config = dict(
    image_size=40,
    crop_scale_min=1,
    translate=0.06,
    width=160,
    learning_rate=0.0017,
    precondition_frequency=20,
    max_precond_dim=1536,
    one_sided=False,
    max_grad_norm=1.0,
    max_steps=40000,
    lr_schedule='step',
    warmup_steps=2000,
    adamw_weight_decay_other_params=0,
)
Rows from block 12 of a small multi-label image tagger, named by matrix and row number. Rows with one number belong to one neuron. Each number is 128 + 24 x the weight over its row's rms, rounded and kept within 0 to 255. All counts start at 0. Numbers have three digits each. After the name is the row's rms in percent of the matrix's.
After each neuron's rows are labels from the 100 images, of 14976, where the neuron reaches its largest size: "strongest on" is what is common among them. Only what is clearly more common there than usual is listed. The data: small charts drawn from random numbers.
# u: gMLP up (value half) (model.blocks.12.mixer.u.weight, 160x160), inputs 80-159
# v: gMLP up (gate half) (model.blocks.12.mixer.v.weight, 160x160), inputs 80-159
# out: gMLP down (model.blocks.12.mixer.out.weight, 160x160, transposed), outputs 80-159

u.151 084:158156138118126108135124139140106117153126115120104106105114159146161131167116164084155122141117136124140102131139113099149123111130109137171112168138110123126102118131147134159115186126163119072098188175099118130166156092189092076145134119
v.151 078:144111143105103164099154112114152144082127118145142175130140132145095133135114077084174112159114104136103114122145130133162130140148128151121120148114124123128156131146088128112138107144154126136103137118139095095102148167137136112128112138
out.151 074:145143108104167157145152120153156090164160126118073166154148166178106133086092174150121133155112158105138133121135136164159165105166127139118091139112182115161124120116123126101076125124154130140154165119128154104111119109139126133155143124
strongest on: radar chart

u.20 074:084120144130125121114145111137153110150128128130181091114109136125131099130164132122134149152125184129143126108130130163127131178175159143114122166120133124134108136137116144150136118126208143137138096122128118103085142151184192122098088112
v.20 076:125159103124156106159142132080135126169157099140166170132158131149156136131132116113134095143065160126115143089119151146105140152125079116138118124097128054082135131125152118131162130121097152102124149135156136129102094129120121130109116126
out.20 091:167108115144076140125114114111114151128149088109140145121105140108089134140148128108118137102102115124121149117146097122139132109117139115113124148140127101129123115105143114131102127120073111109131156141142103158084111106087146147154141152
strongest on: horizontal bar chart; ring chart

u.106 105:140144106144148147103159103114110154133134101131137124147137109100070165135133127143180110105112075134115142158158132120172109171151145117115108139143131090153130084136120126162132127076135151131105155137118135140125145154110186111103137088
v.106 104:125135120091152101093153151169092127166094175152146142096115092148136121142151131112103127119149090160122125112121115129097128130143115120135130109142134151131136161147128124129162161134131167144091142122154113136178099176093167105139155131
out.106 105:115137141087119092144089145112142098134124096137122144161149111118117091144131105139118110107127191132102110190127116151127150118091123123112125149058140133121103130139115121167113115081177099077140122129114137151125126151128127120115106116
strongest on: lollipop chart; dip in the middle

u.63 086:141095095093141173103121109170146093122132141137131133162066103096143154109123127134176063131106111080120065111142124102169133136120124107069149125111133139096119146121100109143165105096130151127122100097121151111099110120141072124119131135
v.63 096:089153109116173130103140098137118123143148094142121143188101087132118155082103128131125156123085123126077149148149114115117099136132137140113124157131140163094129116120149128131154145088108179084177145135122110113148086105148116106100127117
out.63 089:092157148152101074160139128124139134126130123154105108113136105159146105119150121141085182156102135184142111116153151163125150119149166096161125129136132059150177108140158132144106147145091170096102167131161099174170132157151153104132140106
strongest on: pie chart

u.38 081:097121077110148132118130163107108127129135133131144117137074144119119124114126071070116091112131130159144138120154049145100133146122142156134114121108115136120173143098131121168141161130164127141141140144130128105115115187131150128156112143
v.38 085:124122089108162113161131152119125129121112125171122128166155083082143135120164123097157132154170145148119150133157140144153128129132110123136093126155106141117087193145120121107131184089117095154093132122168071124128112137128113135113138122
out.38 077:091114178133117103153122125126114168139107144145126102138106124134077141164144134149121138109129135102113079148126107065137134113113084080147125116154123135133096115139093087122102128113132169152121130115112148133106126057181148169138098136
strongest on: radar chart

u.138 100:141117112139168151117152137134136129125097121166161163122158059118113110133158148107118057123119104149100142131126134121146117136163173117126115120196131109135133138109133144147125147112119137113135103131172148108072124135132121125125123116
v.138 091:119097113121096166143130157100084144156105161163124096098124149139078167095118145108097149090123090122089113107181123116145128110126167171130102120127138159078135102143129118120165112113101162144109125108125131118140156172168147139138135115
out.138 097:119122141105146112117130175133154116124123101118111143086134114159137137120107108145138139138156095133114179114111110111126102093126108189168139057112152154122159123107096128114124114112125108136107148101104158138184116153159141127141101127
strongest on: legend; grid lines

u.119 080:133067089064125137125117143100135093122117156129141128141160139156145120164141154142135113133132110105163121151137081129098108136154190114113090131102127129133131096111145146175101189079120176128143118139130100125119125151114120115175164107
v.119 081:109137148161102126110123132173192161106098113115149164129114126144131167133144108075127118102128131132103161100122117101122130145151152089131118122144135134095145104178145107082135138190159123120118132165118114099125129170128137152135064151
out.119 093:173154157103147124148159136165130128130104138132108118117121133175086109112164125101148072126141091120096113114155093125139117108094125130167127147127124148163121140101111106144162123119142107128118104184105124130137090111110127139131115134
strongest on: stacked bars; flat

u.11 118:125127127143151144145131164168079133131101162168131154117141136151160140137112138135136119158130131138142117149129141100110145097159166177113115151155180144139112148099151113094111114151112152117124140071174117085160146106167140127105148136
v.11 118:122133134151167146204147125141095123154110140106117134159155084166108093085172140158118106183164101065173129143115125113122100147107122147096135117116123128119164149113164138102117138147158150140136147121149113154142132117078116085122159138
out.11 131:102107122102091055112125127128130102130143138099115148158097166068135159148107143084137149078174128118090123085122124126163120168102136116119137112118103136127108085147112136178133144101148113116132116145109084106108167102087159142135130129
strongest on: horizontal bar chart

u.97 099:140165135127088114147098116136137163106115129141124070119137105062144127109087136134150158144166166150152141090133146177101094146163133134158086118149128117158108102150084124157112110153116081173126132168175151141130110127123112117130158125
v.97 106:169097173153123162138108146094122149159098062078114077112166132115103151132141122121168118108125106111119107158108125149139110112088148140110107095114135150112141076134105098097158140096108106164117157119121154128132146105110151151125111149
out.97 108:112119129131098139123134119114148168167095121107114163100134135160136108127122086171151143093098098162134156126095116106133143120104166146153160154113123165086108081127105101136159126094125116142092158085111114123117153142120152153115121135
strongest on: horizontal bar chart; grid lines; one colour

u.115 091:139080106159125143126115181150141146141167137121111149114171123157130073131074145177159106147104172117110130099131143148107130134154118098169114116101146133129153140164084169134134130152140133091131106113088142146108171112109122135142118168
v.115 090:133137158122098117144147140125167178149073114127157090162094108100127098107081088068097141110102142086111109127109152105142141131132142124160098128104102100074119135126136148098122131125139141135078125123143113103170103151125128134131091130
out.115 094:110110144111094164144144155140133072139101186108145137120076116136150135137114114129075107119126125126132112107131156098170163136103133142108140119190111135199134135130102159124121120145147143147152146157157122102093144115143119105127105122
strongest on: peak in the middle; bubble chart

u.52 117:179140132186142112138120109134095145117091154136119149157102108149116180131152127155110097098145145162157140132134159119109115127123138149076134139140152163154178096083139107082134106109098144114143141157150131100151144109149167113148151133
v.52 118:146118081107177128124153116106116164148166095161141145079116136116144199130145175085134136104105085164070141140129085092124123133150130136129121116115111124142143128118124105111106115139141148130114109092095146142139154144080135134120140086
out.52 113:107113114137141182150095099137130131127129148101123109134104147138149108152096088158132155133127169129185131154136143105125134143138116137163120146132110125153108118119097141131123103146101144136123102143160161134115188113143125109169133116
strongest on: heat grid; items: eight

u.121 085:143121163139173159113141110103115157151151124137132168121084080091070118145128091134140128103120123149138145136108127125091100158149127114129134129104117130136100144113129145144115120101125130102138143153108128136119139114136113172131142132
v.121 087:108140110132085156120151116120145149168104112128109147075141113131081111128162129099153131138106126116179121097171162096107121115128121125118173158085154145150167155128155122163194137156123114110138138178102140115123095093133112103143122152
out.121 094:125120109153147171116113135093169158113099122145096146134149182122134097133111163107117092091153140121121175150082160114138136169110119126120156117142131099150159085128096113103097140125130102141105162150125129149149120154107129124124107094
strongest on: horizontal bar chart; grid lines

u.10 091:114162138141141145118150109095123092101120093138085088135095162118172133111115107136157144149146104195164110150110135117105111127179128155084144135159115105107145132108148147127147112129107092147144090129126130096156107147127132138093141133
v.10 105:160154128067118093116078150144146120141119110169134190159122122161115143125103157128130079141133134122078107132099124140122095115115155127148171128104153152114111128106085088138091136114106127144111169164126139140087142140154161142101169133
out.10 103:143123132128115123100094095187137103088107143111138184161107157139112124116116142157109152128130118126111135127116153129163088128144122112124128132104107129099121107143127107102127101129193164096119139134108112159130151108142105161122176079
strongest on: dip in the middle; rising; bubble chart

u.1 109:106142120061142142153150126115154124130183054163103104103121126164121115157131137147150118125154112123167129163146124137157131151158117168129140153121106113104136116171125123135115112088119115106166099123142109101111152121107109131123096119
v.1 117:145106137143154134108124137118159170117135140148139156197153157098107151176099125152108150113142116111101123105163113110111129119119110132123094063135152142111124136117119101122125151115146162153116129093123109116139109101095117121099137157
out.1 113:100159166083140141135143104102081146084129150110146161123165118155114086120092108134164145137144139180182127096116137124158115118099120128109169136119103096164091124116162114120146092146110153106095133137125115104143173180117117125131114158
strongest on: heat grid; items: four; items: three

u.44 130:120110155133103135097119123183106109126134124149146157113113104132082134123098155176112168118105128130136137139192101148116086154133129149138127103150153130137195170139132103161159107144132141130100094087103154135136140124140139150136165098
v.44 114:158105099090147143182129081125178141097130146104110142152149111138119154159126140108126139136132112124101123109138149115154149138167115117126108107137141116134125101148164177112139138148106162089180130129156112135121137146130102134134145148
out.44 136:122140157164163129127140148123090141169107155161154152106131117161118129124138140147125147115138123144172136109202149162119086136123112101095159112183131096113104142158120128101171098165130117166106119082130095129134141123091193141137086091
strongest on: stacked bars; items: four; dip in the middle

u.114 108:141126102127100157171112117154148143150111129156118126102122157114150110115118112123105124142159137121135153134094126109157148116116065141103154146124146095122106159121122183140145124142115147105125183142148121139155131162118148120113133099
v.114 104:126133143105110139105144134180145133138086119134145099117103102128116121107131087161133155162098097094168130095095142093106138164091107122107106167162096141102119151131158112100085108195104112124131116192160110088136113135104114138179098133
out.114 105:108117102103117113136077113128144111115159126142139176157171126117118117126178140071167086118157157134080133137123150093107156139110161168121116156096132111139146147137097131196137145103122118100152146115093111148130090150095156109128168161
strongest on: one colour; bar chart; dip in the middle; items: eight

u.103 087:122171109119166145105088176154117140178110154098176121128150145168121105173138118133096136129108118136111147147125122122124123121119129146119134150113171129093119113117121137141152142189135084127141123134128056108133123138141111136124142092
v.103 098:122140146110124129106090109116137186094123101124171127150183094122117086107107090147084115142096106135109137117116124128111166157174094138104086115094110128095109122104144132178156146073115109133100131159113160129122105132140121153171099151
out.103 083:129126114170127144147159134152107144151127141115187122139128149113138165086120103105131112086107163127091129139163105115109092110157142143162168122124118129139138171118127127109159118114144141121167096111190132106100113148096140130103151114
strongest on: peak in the middle; scatter plot

u.72 125:136118126126158077118126084127162159190105162091131121144085159095128141099105133090129114112109134135080149116109119155118163118177118113166179126140159168172117098082091128147153136070128133141111115120134130118117144153111126160137133138
v.72 116:173110115167168146115108144163139118156109068160097144072093132114121143156118133118153123095117099102123149105142115133106143100162111135126092165105141075131140103145144113119118137106112130119145148155146138103145110171147138134132134163
out.72 116:143101082123088151149123143136136115135105141106132160122121147151138107109155131132169187139116138090090136148125135133154124182107110155140115141115111082109111142141135105155106122157174136141155097147144112137119118147122090099126157137
strongest on: heat grid; items: six

u.42 086:113124181121096132113143116099119115152106141109086104151106151098128100149100168133122147126095121158131110111140093135098148107108153084129107100126147105097097137114094123139102151116122137127146110120127164145119139143154095151104143124
v.42 116:111130104147157161135141121126114162110099125133130117108117140185116107171120118109150104092138077114103135116165128154137111106135105116109102134137053117145166109121155071152109108099115124148121129162126126109126179110113138137094124127
out.42 088:148097138091129151156145170154094132133097086127101150136078123106116133136083108142149116140127155172183077121156147094166114126162104160128163121111119099109114148098151082134123113114072107125101130141126088132130096153118160107119077174
strongest on: dip in the middle; scatter plot

u.143 097:126100146175086157139136127156160169179155118118087083090169126164126146115133133145129130123103144138114138115143118126162131088110132100133104122141121119116119053108135154112136134153134175121136156143160114108157137102183109091160168164
v.143 105:113123158114145142154122093128176095160180100141097130127140110115152110097115193121115138136115121104133150175101137135119114137091123164089103161089149131151159156109110106138136161114158097093086120137118124138145141140139145153127155170
out.143 102:106136165139148123140175126108132144143106161136117114136149142146108146096169116162104096126121128106121086114134115149104093105141124138145157171084138115136134150126160098090148189112115190150159121121098125168120135117134140133100183087
strongest on: peak in the middle; line chart; scatter plot

u.141 095:123094131150097129135105178097116130141094145088170125139178089112144124146121135132100114144101113116092147103169117132146086100189137100089135101148130108123206139176133109060145164117103096157129117103144117145137117120135099132111124116
v.141 104:139080096128105108162161104133147112128126106133139102149129081149083163067193121165128131107121088144168118143134153127138091122088134127079123140112110116107144158118125166146103148115151116137142127097165176109135146086128134138139177150
out.141 100:118183113148158165101132100165155114127098120159111133101085152125161160123120109148116105131134149107088115123127124136134140100133123088158105187126157106132133102115153104115146158095142128148146117082113132120144160120132156163142077198
strongest on: lollipop chart; dip in the middle

u.0 072:130146085100098111114167128140100079119113155117113141129146114133124136148155123096074157151145148151095146089066131118098150132127097091133098102126122115134126129143123149139097098101130125115153182133113135115164099131100118130121104154
v.0 083:096150110105128114158139100117114131092108152168112142152130160089120123135115090158104133129172153132109123163165073119128164158133094154093098135090156177099120141112117114123119143104104120150102103162132081077114141115148125181138119172
out.0 075:134128088137107129132118141172110161105084132124148114104137162126118094135135175127114102101136153161144123137158147094132131151116095163181130122071167135117159116167096133147187137114126126135112129128129140147136122110150114159116168144
strongest on: stacked bars; peak in the middle

u.120 100:196089156135098116113147111078095121131149107150150148123115106115105120144122110125129155142139167117145134126099154127115164099111154119116136046124130100117120139164137117144169153116126117127185119105139186183093135142155111120122099138
v.120 098:138104099126133138132114099142165117109102104131125102166119133109107075129116122086139132165113096080095133136118111115115166129107106129098126137160142120061123151141199135131135145113130146114112127136111115145105104122131142145125160110
out.120 114:114127101123128080143118189141087155122111170106131134131145172136133113116135148183138141162131122168106132116135132125173102127107169116148150113138122140136159132159077139151134111138152115158082122122152119150148107112097114117136125128
strongest on: lollipop chart

u.80 109:123084135159141103086154109152109146113106090132159157151116132096130120132174127115126154100143130140176118110079132135152126081165114115119138094121139122154164110103112094134121129124137126140116143125161119114158146123132116136076119113
v.80 142:143128123132104113147089131047115153171154156134121058089146145123096130104127119144112099165119136130077131104164102134124151133142142099123114119097126174120124165139119174113140098160094116143129127135132135122122123111095136134116148159
out.80 108:158123112114140147154111145053129132154153131103103113129147139123100112125150139136139138152094161113122102107131118113143116127132086103116165108102167124118116138126145157122158110154098121097162130143133143145114128150123145156119128181
strongest on: legend; horizontal bar chart

u.32 137:115137091122140112120156149109073166140129149154140117112135129172110161143150172139137140123109080137137114153151157114184115136122099118095142126149116110133133133148130106081120126105109118094095141171111141125154125143054091118107139131
v.32 128:095136104134105144157079187100132131188148124125166086148173122126131131067134114139142115120134122129119175145135135173066146084107106143130110093111150138139097175134125152112114142137156116124125188122134099113123160155180125148120117067
out.32 134:172154145111150125117166094150149100140130129128118186108112115131122127168162123064122084149113131099167121114103130100124112157162115113106158143155152122131137096127115142168102148153117159146165076119151153155113075101112117138110143155
strongest on: legend; rising

u.58 097:137150164118100110084109134143153114111131109103177118125133132120120120118102113072128125139125149118091116164127126140070161141115133138124122134142153144127177085132110140132088069110146121125156171184137140144128128103133105171101111115
v.58 105:078117149129121141131096138144103088118100107158140130090140145121093157145143175158154091158108043117088109133142122164186120135121154127140154151124119116143118089188093144083133094127097152134156140089148108120129128110094124145150136128
out.58 093:147111111146106107173164102130129170171129110097110137119122135147119115147131069169112114158085181128115117111142154127129100091086151149111110120139151133142169114153154123100156122154168121125121132090110127126135128131062119144160146158
strongest on: legend; line chart; heat grid; trend: falling

u.127 111:154108121117133127118118138160085081145150109113108160143110161130103145159150151108158125136111127125088120169155145143152124073068096117079106110114141154117122133162126118107112129147117112135124101140167127194101127131125148156097148101
v.127 107:104099177114147109133144154157153152165132126075159118121092126090125159104122122163116126084136151159169160172096138134111122074110055108112155159110145123117129117129157132102091142081146090167097131089140142164118121137141112095116136129
out.127 118:137124186123135126135093135142109096133133104139129139115163149100133113138100165096101108112163128141133146130148156140125137106118123131120093164154150082134120126141131129104139158112095174101140084099123172168161139171107112168135106148
strongest on: stacked bars; rising; dip in the middle

u.107 076:126120132114190138093135095136156090114135102140129081171126122123124172135105164109103129151144084102126105103140110177121144133169129153134131131099086124140148039103123137150135124118117135131138159125155153118144060126138137132104114124
v.107 081:105122120123156099115137083117151121160144179126119132152142109115099063127133121145138123153145072136104137102129088105142119114121117138145133139107102121126093104129107101152142084108137142120138114105143118112120113120161138096106137128
out.107 083:100115138218143120129101149120157140150105097134104120137150123092166105120108200149151138128162110121104127107122126168166117113130123113081135117179164145103104125116112133144134148146135164146134147139138130150122142083126139139152141118
strongest on: pie chart; items: eight

u.159 091:196162168146128104137120095168113138131107139105096124117121120132102148127139063135148085117127104090108140124118123107169117109138155139111120170127133108146181145135115089163135134090138125116115159115105129153137133115144124144130098147
v.159 102:063123112122148104157132111150165085102156109099153111097130127127101096114122097159149122139156148146137169144110159143073124134129129154163162112138135081123089124090127144093102120139160140103091098142128108107129114150136149168142153125
out.159 095:132108127137130125120153157139138098138134047140186161139104149149091111136133153142129074122111158120123132139129116158117131135119101126130096136161127137154102138105079091118130125104090127162118130083118109171134134086108171124108172183
strongest on: one colour; step chart; rising

u.59 091:145126115163099081151129144139147111164145130215125163124173117077155144126139099128148158108103135162149121090103109146113106123129120125128100111141162094141126103104117158144108104146127145154120113094110134094154129134142122110102135114
v.59 093:153073099139136118140135140098149137133118110143152142116160132133126172135153133126163103137097134150108143132183139132168124142159121134151121136092077143130151096131153166144103101099098124144149102099138121062140089162107131103120117099
out.59 110:119149145126162101128089097133148156130129143110104158153115123065108095145093157142151148165157131130089162115100116116184127117117115167125139091174124115115133132127130096157121136122142142102118150139063140127154079164113165132103149122
strongest on: legend; grid lines; horizontal bar chart

u.51 097:139104148104130137109146117194079094115119109089125157090107113116117170104154141128128113135140113081093075136143086126141134105103120104122107117133158123145119165134159115106138133121120121100111106122155095144134158052155124120165123123
v.51 099:090135127146121151148089133119130098100104105152162126139194165132147106118114163118156113142186130124145162127094145109160115123132141099169084147121165128122084167176100134108121102131148126115154153103139091133067124104139145136118151116
out.51 099:170153165172132153114132132147142132196101140142179108117097116137107120091116154122173112157129139140086114127154155149131141147134137170142081125143104165106159112121167109098152133116148159117101121116118172110114087157129161126152090134
strongest on: stacked bars; dip in the middle; bubble chart

u.134 100:144130141146139136110142130145144119163123130109142082127135157091159129137066099132103105144127083135186131122095124136110117145128163146143102147100172112123127097118130101160102158094147108135109119101123120136135099101116107105139102148
v.134 100:117098088172167126115115150119128095129153075122143125120127137145132134151189152158151088137118076139119113190160102120154133169115121102146128086117133100122123117129112126135168145134105155091174127112155108162109134097108120110138094132
out.134 102:127127156113129118112146137153102139130111110137142136142136175074091099143118125144152128096128130140167134128141128148138185170101162145133121161093105147129131108088122091105152112124148199152144095094101154102136120145128170111133145141
strongest on: horizontal bar chart; stacked bars

u.6 122:129165098123137171125181123103139154142131138110082138103159117156172115161121200178128103142163148118113104117145127137195123119143123132106147128090159138123105147124173132124108137153120159111105178175142130145185117157165145113117168094
v.6 127:119143077133107176107186131113130119136132136101097130112169095100161118136124174149144094165127111123095092124165148114167125116161121154153129101107160138151128150111170129133094162138091163099137112137132141152193123127137153123126149088
out.6 120:120102128113159125129092161169147129117155102122161138117075144135107128104116128110150154124134119143101134140121141115056130109106136123065126146109138120155153126110124111137126179129157062118145095159081125128097142088092124155108101155
strongest on: pie chart

u.43 080:135162084114164098118135142134129082096107142133138132141142131134113097091143135127159086114160098125154127122140113127104097096112117169125168082138170119142135128116117109139119119145118126108124129175118134108159111147135167116170128119
v.43 093:139131108121153137137133158117158125113161122113106144075134165113130081116142100162115109130142073085128075140112115160157101136159140153113090121122112123162137159104137137147138087162116104117131126121154170131126133156147107110140142135
out.43 082:134113138105148118131143169127120126121145108109149129140122146134114170177116137147085134102129173143134156081117095128113105115153122127118116133139137139111183172099121170160120090115142106144146090114158144125115106147115106115100127129
strongest on: radar chart

u.124 079:151141121122105134099110106193127137151069106131125103136146094125110158091157123116135120117106135131159150152124127157140144122152103177137094135127146136124117107099125121114171116116153132124145106151118158108151141102170107089137162127
v.124 073:122109163118144139072140095128122110100136112134086173141161096153157102149135136085148102151124131124128113141080098112102154104089147138107149124161116090173149121125145137162139108120154147079134143131145124104147126104170121153126152116
out.124 090:149140160152055153125116141119079130157173181129119163148115188097142152141127118174097167114139118160150123142119103150134133127125151110122139128143125171127150139140121123114115141147099145119097165089137139185106160134122146117112084126
strongest on: stacked bars; peak in the middle

u.22 092:163183137113134130120130087097112135142163139152142075119133134118091127137099098125100080159180126089155103131143140116173106103137133142110078130119147099118126095132142074143167163086117135142074149104159084139111096113114153121128149131
v.22 093:139136118109145095118127130119136133152154116132145115155125110163130138121114127133134131140121150124103126127128154094162129130145082065191135134092134073140134104138125156140164149141099106146143176097130138120116112141115108127139098100
out.22 104:115085121138139087128111134100117088088078162094105142158119152103117140109169142096108085162125136165138142141081128150157121157163154112099164142140127148167134141129079112145123144129119124101133139126142118139112128154143079118135163147
strongest on: legend; one colour; step chart; horizontal bar chart

u.12 105:140130127110162115082112117145148175110123140128092096112081109122120151123149081108119135098124123141135102127145128133192134119152108160169103106111103155138122097140117159153133119111129085075103128099079060096126125163146139132114141151
v.12 110:106141080122149128129163124151086089079144092145083180176123113090129125134125136117142126164134119156129132176152148129147125146131154106136132119115151163138127154137119102181129193094127131106138108112134106108127115142129104125130152126
out.12 106:143159160176121119126098139142127142120145146117131094120113146112154103108112127151138133082128109131163108111118139148069127150174121105067173133146145110126121122122177124111119110124099099154128148067139101179097156132098153138107119121
strongest on: stacked bars; flat

u.39 100:137157131112112149099110124123144129110116149142168106065129095140153139101134121157144179144122134132122116123116105104109080137147146115154121124169157108131146120104118119093106099142179165184128132134120123104190138127143178119144139107
v.39 094:095066152160114153101106167150172140098130135098136144118142138167114138142090135113113115129102120143093114115161119165101109112138124130098122117043143122116105154151102111106113126123166127184149125139131130139074124135135121139111116121
out.39 100:111119138122101151134111131135104130099120119118126104153121091128119094150139126107158150124180145145115101123124154140108130097133185114136128119141143145142134106162132143122145149139147126105077138102098172103167159125162121118142121103
strongest on: lollipop chart; dip in the middle

u.113 087:118112145089149166136120120092098130103123137151134135153125120147160116112122171126121140121127125124130122110069152135130122101124099142141141159136112142142160122134129158121063140121116085142096124101123131136114095173109082104187141087
v.113 090:122113144142153153118127094123115144129080119111142116117185148149144142107121130135105107163121107116110175116114163154133176126124121116119096162146118121128091139138106112149081159144123156099145149122135128090088126172106174090117134163
out.113 087:129117097099141189147110127159143132128116124118135167145128168096093133141129121138134109144130140074156115127126112101148139150139186053129091148141123135118103133109079112111162090156167136127127160129130120118094117074130157155104123162
strongest on: one colour; radar chart

u.15 102:130186121125157123118100129131173140136109155143147118102124105109148129148124140125162160110114120102164132139141155132144155118115082100122104125117113107126123088128119143114144116098139112131133150115206161155120129075147114119142134158
v.15 100:121112109115110141134069140132147138117131146129092109152174087153107135106091151121111103173107098085109164142133133144137136163130131104124085108148123081129140119134081145151154109057127128130189107140138161146120118106148112141129190173
out.15 109:123114087111115115143102126138101155135149075119108107170112112116131100123120158139139135172154151102108076128154130124126143119143081133113122142127156183086159113126140103142121126114118068132127124106110123116136131152149111128130140169
strongest on: one colour; lollipop chart; dip in the middle

u.29 108:111144119149097141149150139098106124102126127157156152112101152142148159115130123112098152129101147143104131120109128128127139126123186142127156151143126125145161119087094147131100113131125136088138114145080151135097096119072158108138127084
v.29 101:144101162105109114185157127136186189128104118158126104140151134115129092119115103139109124137097151132122110135143144150151163170140118119107105149093187131097118147117140148168089136127095115115143099118108175135131097151168102121120115140
out.29 100:119110121153158109130089122127093137115141125149144155098133146123126150130116166128101157141118096111152142136171129130101090117128119137182131122144144122151146144109106114120148159094152125166116145172137082137118096099079121093130101112
strongest on: peak in the middle; one colour; line chart

u.117 086:099123163124141141161132128127146089158123124106136088146141110143142144096159083110162140124107126121119131143152124190101127122139120148111124126086095121157108136108147178160155123182095165135137126134127108107140132123124160126078101135
v.117 085:114076120113167131157135118128142160141144121160091099084144140162105155072139165159130091147125140105170113137134131134130157131144114115155107153091108117063128131168147155114113162119105087148100112123100131121122139121136136176145149126
out.117 092:129097133137124109148092089127089130117153153154146094093132077147129135125107116132113097103116137177113115139106103110152113111104137129097113147078100155128149157119114105107106139101145144088152126168135159117111120166134064176110145052
strongest on: horizontal bar chart

u.75 093:135124121138161119095155095133150161097118187143115133103101087104126088132153137126166126130107155130136144112148116186092077081142151136142138120134125121131117082148121132132145157126161121112110122148138141133157109176094169106095121128
v.75 096:128109121102119135161121177150094156121126170118128104120168141127103113128145112134175118132117112152148098152085108161121158121183100152080134099094119147135173140104144161140143087131147135117153101159120174116141135143068150123111117114
out.75 105:126119126113141154135124135137155126163121112111168125136146129189102124109157133176117152152148094152159116132103150113144106128108149149134098138138106149118097153110107112107098086121098150128118143114121123118111116095116158148140158128
strongest on: horizontal bar chart; grid lines

u.91 118:114139136116106161126146151114154131106105102132143146134123166123106176104087110118083096104166062139136140129148153105128118151163136109122129138128092134117089144140131116102107120139090164144103133124082123132128097115036158112111156104
v.91 124:150109111132127121161095073127141113152133098103097063119137086126126069131134123151143160134128160169135196142156136112100128098117146118181130121169108105111133103106096128126112160142124150180125144152150153086158125129156141142135163154
out.91 119:135136141127114172157132185120101140138108114133120172158108163104123142122125140087133103147135156082141123099127149135149150130129113135071076153099183122147079114097165169126102129087111136103143098108084128108125128151163073121110104136
strongest on: lollipop chart; flat

u.152 084:180124103136142116155106122122117131139115137131184102161134060149141118121076119141140172144109139102155191165120109152114124141110185100168113133140113130148088097118132105128116165121108144135105097111156136082156145163126149143142140114
v.152 084:125146159120150111162122130122080157107143116142133100095120144112143150169159125136118143138129145146100112153116089102130150123167131126146102117050139137130095064117130122139129141143111145125155167147120130147127106122147133131142111179
out.152 095:113133145104110104106128099164101165148120150089134100137144118084135122112147140126107139137143162164104142095164170133113115114161122169156130123168145098135108157145109153114122107128140178118133143153127117129093134106146120123138142136
strongest on: legend; lollipop chart

u.130 092:097108164112155159179121148158113129100113146121143128126120184105132161143117128100123114132178106098145094120112109174141111171130080134153120100115133126130119163117132135096125158180138162125122104117126136111143145163139131147139149130
v.130 093:133169106095127171121118147138140127139128128132132127154137153130108125103109094144111120097125107125065129155125163160181188149144166123085107140120101110146160171171114162130142120166130128154160140200163107137078119099104147145117142096
out.130 095:141130113090135101098156117113159148140103172155119114113126133131111166109158141118109058142090129140058106162166101107158130103140108157128138128153093129095112116123170122116113139139127160105120117112112096119153104118141140102118138166
strongest on: dip in the middle